{"model": "image captioner", "dataset": "views of escape-time and Newton fractals", "translate": 0.12, "encoder_norm": "batchnorm", "encoder_kernel_size": 3, "decoder_activation": "gelu", "decoder_bias": "qkv", "decoder_qk_norm": true, "decoder_inner_norm": false, "decoder_cross_attention_every": 2, "shampoo_beta": 0.95, "lr_schedule": "wsd", "decay_fraction": 0.2, "warmup_steps": 180}
Rows from block 6 of the image encoder of a small image captioner, named by matrix and row number. Rows with one number belong to one channel. Each number is 128 + 24 x the weight over its row's rms, rounded and kept within 0 to 255. All counts start at 0. Numbers have three digits each. After the name is the row's rms in percent of the matrix's.
After each channel's rows are labels from the 100 images, of 14976, where the channel reaches its highest value: "strongest on" is what is common among them; "colour at peak" is the nearest of a few named colours to the mean colour under the peak. Only what is clearly more common there than usual is listed. The data: views of escape-time and Newton fractals. In brackets: how many of the 100.
# p10: first pointwise conv (encoder.blocks.6.p1.0.weight, 80x80x1x1), inputs 0-39
# p20: second pointwise conv (encoder.blocks.6.p2.0.weight, 80x80x1x1, transposed), outputs 0-39

p10.36 098:135110101147099102108097122155148104174129130099096112102121114099101143119137087116174118154139133113158121114151092103
p20.36 107:128121119150184116156209133169103139100161119107110157109153155130119078110136114110167127126152081120143158128101129166
strongest on: vivid (81)
colour at peak: brown (49)

p10.55 095:109116146139139141107188111125094127112111135112147150150129121122109138132153179135127078138053123125092136130140145124
p20.55 109:134151151133129115152156144103101161100151108125136129097090150134166140118154152152155133111108112133109118148129130113
strongest on: tricorn (45)
colour at peak: black (81)

p10.62 103:164105118115142089102093137111104051151171171149116144146123129131123155100130111172141140150084070121137125122106146139
p20.62 100:112105137128162140139147127154152117084147129170167110148130180115134152150111152165095124114101161131097124096098105120
strongest on: vivid (84)
colour at peak: brown (48)

p10.74 099:119152124125136152146114146148181131056129137118106123117162111090128146143100107133131154135110167142104116115167106123
p20.74 105:132153154108159157147113109142123102137140090139118153086133126137162107115167139111114119120112126157134083140112125138
strongest on: grey (59); Julia set (32)
colour at peak: grey (46)

p10.50 098:107120137127124103127147123149109108141159131113086128130132164109142118102108144132119183127120120097100133099109095096
p20.50 103:182114142133119100133092144161161170133095112106155151133146125116131110109128128115109108127078131141154106152131126125
strongest on: grey (47)
colour at peak: pink (25)

p10.34 107:142125110117134102159108138118147138130164144096081127166152123092114153164115157142137140160141176155144113133139110109
p20.34 107:172104116111141094136186154144150149156142147134076101131128112104162130081097099102141094102140103135144103171132141143
strongest on: pastel (34); Julia set (33); cubic Julia set (32)
colour at peak: brown (52)

p10.29 098:142173094138108105157131119128143124123153159078137122104144110126103151117151128130137140160137149104191116114121092126
p20.29 086:133121133112127126125134111098139134117078121181157106148103161110098112139173173147124158149085129112133134107099106109
strongest on: pastel (33); Julia set (27)
colour at peak: brown (48)

p10.44 099:117089077137167127079127173145131113137163134131127120126136113113123176137175106134115163175123117137207111129116169148
p20.44 109:077138130134117129124112080165141089106162130096154119126137134103120090122144149168164148184114132113116080112147102069
strongest on: warm (48)
colour at peak: brown (55)

p10.78 098:158138112160150137164132138148139164128076128113125143099124123115115148112112105146130112113092104116108165079139102128
p20.78 099:131097132156147119132131132095124140131132100116108120139132128062157127127130165139127114139130159156145182119134089143
strongest on: earthy (41)
colour at peak: grey (34)

p10.61 093:131143140117116106110120127139122112097094118156173159122154105143145106100132137082100117102124207137141100184147124118
p20.61 084:137128145155148124116126114126127171146103118149152052092167140135126155119086145125157093128098195144126147114179119098
strongest on: grey (35)
colour at peak: grey (40)

p10.19 107:120120118135115154130116169107171175162093116152096108141098151106157137153130124122099125127172156127135126141117145153
p20.19 110:129110129117118137119150101100113145148102135124145122126089156109151123146124163156108087138176146127093115131117122145
strongest on: Julia set (52); cubic Julia set (30)
colour at peak: grey (45)

p10.49 106:102121146078102148113138123112146127157130098117148115151087165143113092112087148113124105128084193149107141105111130143
p20.49 095:125141137125121111146105122152155132150105135094101133159149116178126140131153129096149100086121106083118133177088156072
strongest on: cool (44)
colour at peak: blue (27)

p10.64 104:165122145134126139124102126093116116112082126101157127130103127125133084120148109127154110117109137115087148167139115113
p20.64 110:155095125128126120101166139114114134121146134151161112112166128153160143139109147133109140077090133151142113103118109129
strongest on: cubic Julia set (33); Julia set (31)
colour at peak: grey (46)

p10.66 102:107149161145140129120092099127113132133119148104160137138094126141111101197147146115142125115127094181162108105094118110
p20.66 099:120095139126120098122117092086106122134142155114129097105143151083139113102085129131129132097160098087117109094107104119
strongest on: Julia set (27)
colour at peak: brown (48)

p10.58 090:103100109120111184179120163147179165123147134128098111125110103137126134119099142145127129135141102160106115151109080114
p20.58 083:189105117156120110163122090093171152089122114101150120136109116139069107149111092118116141171111140097141118121077106112
strongest on: grey (67); tricorn (28)
colour at peak: grey (55)

p10.42 100:093080094090153112150145097104138087103108130145110138146133109111138125140128130182112116120117104120193094061112148113
p20.42 105:142135121123095114116146137111138119163098146129082089148113104151151078113088142120106141092104175121090117144076137109
strongest on: Julia set (30)
colour at peak: brown (55)

p10.47 097:117143093110161109103140096108138143127106123121196107112117125136114111067119098128128131144122118122134091129111103125
p20.47 108:136140121153145144150128102163153086144152116071146083122154116144169131130108122132121173136124160156134149165145147120
strongest on: Julia set (30)
colour at peak: black (71)

p10.63 092:164102156161123113111116080135169089103107094103128130133129134114153146139097122113120108111147175134075123162173155134
p20.63 086:127141140116119133136141170137135141096182134132106087119152083128120088122119106089097108119111091134131150177127117091
strongest on: grey (35); tricorn (34)
colour at peak: grey (46)

p10.76 100:089147136147127103165140107119093104111134133104099165110114136146147126181113115095133184154156136148113145104115100117
p20.76 096:132114117107110123130094150139139161114136150133124116162092139107092153163118145113086159129154140120143093070119107124
strongest on: cubic Julia set (41); pastel (35); Julia set (26)
colour at peak: grey (37)

p10.5 098:121112096129126148148129106139129152142109143174102133131150108156115187101152141147178111171142163090108122143172121130
p20.5 082:073084115135120152107112134120113161134108170149149143111147127107092126130110135161136150099126147102150165110130158172
strongest on: vivid (66)
colour at peak: brown (70)

p10.24 092:117079094129116116115109129177152100165105112142131099117108112103123161167126117115158116130108121131146100083099164161
p20.24 097:107082138149134120110125141131149154134164116147109104129161162119109137102149119140139106107092143118151151108151149117
strongest on: vivid (43); Julia set (32)
colour at peak: green (27)

p10.12 106:108116106137155131093165091132164143120120172140108127116119147118180130135139127112140077110150111127111107107111140170
p20.12 115:143105119131106131168142155089123109139124131122157129123147105112117156171091132116157126170106122150128095125175110062
strongest on: grey (41); tricorn (30)
colour at peak: grey (53)

p10.77 086:088124138147173108167126154123151119076118093104172142097139133154117133106150110147121109074118124136121136109137109125
p20.77 108:147167160033170140149120096097115171105128138126162111124105140091157125101126154141173143126133162130126118146129150138
strongest on: grey (74)
colour at peak: grey (57)

p10.72 101:189148118102126101118123126145177088111113133198164119115155127107128130108134115131131115144101142140122092174141155102
p20.72 099:145111102126134102142132138116160146090138114161143166122094147144092099108104090134116169110126076129125140118133122157
strongest on: vivid (49); Julia set (30)
colour at peak: brown (58)

p10.38 103:146111126158174167137128125149128077092096130144099114137131148127145106124107157108142092110135100126151155130152175146
p20.38 103:128122105135136116124149095125188112123160136166143128116172125157122133128124148075138161138145152161127151119132044160
strongest on: warm (40); tricorn (37)
colour at peak: brown (55)

p10.52 097:130111158138132120131106131190119140119119106085078141164114091134134136153092102103097099139106175093186122119126146158
p20.52 090:129133099126150127143130135120169107108120157100153110082112163130095097109205086169133126136136107114107147096084113138
strongest on: pastel (37); Julia set (33); cubic Julia set (33)
colour at peak: brown (57)

p10.8 087:105140152110097149132128130112119113137132143092155129153159136110123117157094155176118135130128106109101140123110173125
p20.8 112:134130149175142064158130179153133098167162121100109112121139092107105113135163096132158148156120074153133132154120126155
strongest on: vivid (67); cool (33)
colour at peak: blue (50)

p10.30 110:139113118116123174138111083089168137139096158105167153121138117127088125098136103090127115147109143106118085132108146131
p20.30 089:125163138126118163145103124136085125078141127098101074151089140112131099132165112155164153111169131145155116126107167147
strongest on: tricorn (33); Julia set (26)
colour at peak: black (97)

p10.59 096:133123135079124112124110135146131137126110110166164108122125114128119171172183137130178137165115158132142117154143110106
p20.59 085:141173142123092141161090136181159117139119159150154110141135135146097123102096102128148131148156138148119094114134129104
strongest on: vivid (50); cubic Julia set (29)
colour at peak: brown (62)

p10.18 102:138162183114112113100109097133110148126159102125118154159129142080133103139115141125115100139084141138109143199144102146
p20.18 108:138149121137132129103175135148138121143153126156115165102150095177125142089142129102095149124165095125125158115105099135
strongest on: tricorn (28)
colour at peak: grey (38)

p10.71 105:177105165162134154126119113128116116121135129150083177094101130113058110110118165104134106113121172109082132118136114125
p20.71 113:136131132133126130090150133117118134155151175108163122119144118122136140121130105149136131113122081138107123135081078076
strongest on: vivid (90); Julia set (25)
colour at peak: purple (48)

p10.14 103:108132139130126112109156159089142143097146129154129114143116188147085141094104157141095120152127088131118146088106143173
p20.14 086:118126123119121143131101106111153123123162122136136136119113152129105096106139126132134178102112102217109117131119145121
strongest on: Julia set (33)
colour at peak: black (99)

p10.51 105:113097162127097130114091132144117134153116161150138116173186108139160127113130136089116116123132153125110093120113179142
p20.51 086:088089156124105163116129116134136105100142137122145138129112138126132090153106161143168162143139138157157151103122057085
strongest on: cool (49); vivid (35); tricorn (33)
colour at peak: blue (35)

p10.10 079:101112117125109114140133124153114115147107107115103092130137133122181150134105145127181129199103127134091145160106117163
p20.10 077:119060128143063131120139115178080109093121135112130141086114111150114109136102099120112148146132123108136097125132111134
strongest on: vivid (64); warm (36)
colour at peak: brown (55); red (27)

p10.9 102:123130126117168129128106142122160116182158097135082120158146106105117146085146153132111116130163145121098109091150101166
p20.9 104:118140122108121140134121099151133131123159143115163142071178083142139110109148114152151122141129119128142121115111147077
strongest on: grey (42)
colour at peak: pink (35); grey (35)

p10.32 103:132124164112139102128115142136109126101080153109130119161120081163149144113100109112094095104139101150103134094081182089
p20.32 111:151117134124131100148127153143112160082079147162154146144094142096106136167151149155143131154143120149135125142144115122
strongest on: cool (47)
colour at peak: grey (37); blue (25)

p10.7 102:127160174128111143141145099143132116095133111109128091152144155113158104138127122131142079098101113124121143134132133124
p20.7 104:144130119149136131099132152172117131156122120106093124128104138117125147117145108130203159099156079121135132138125133186
strongest on: vivid (44); tricorn (29)
colour at peak: brown (49)

p10.35 092:147118118106061113124122133133108145109111128156092140126143135112135110149139105117224139133128098098139135146124104127
p20.35 095:103118035105034131113152123122145154131094128105117092114129134149101155147132108115119110118127123120146146138151122140
strongest on: vivid (63); dark (33)
colour at peak: brown (52)

p10.6 102:115130126131069082100113144136168120124100143169063122143126122067118142085152084131099155101133154106101112093138122123
p20.6 099:112104110117093147138110148149168141126180139112143124115127149080093152162106122163196142100135132177114142122137119120
strongest on: grey (47); pastel (34)
colour at peak: grey (42); pink (34)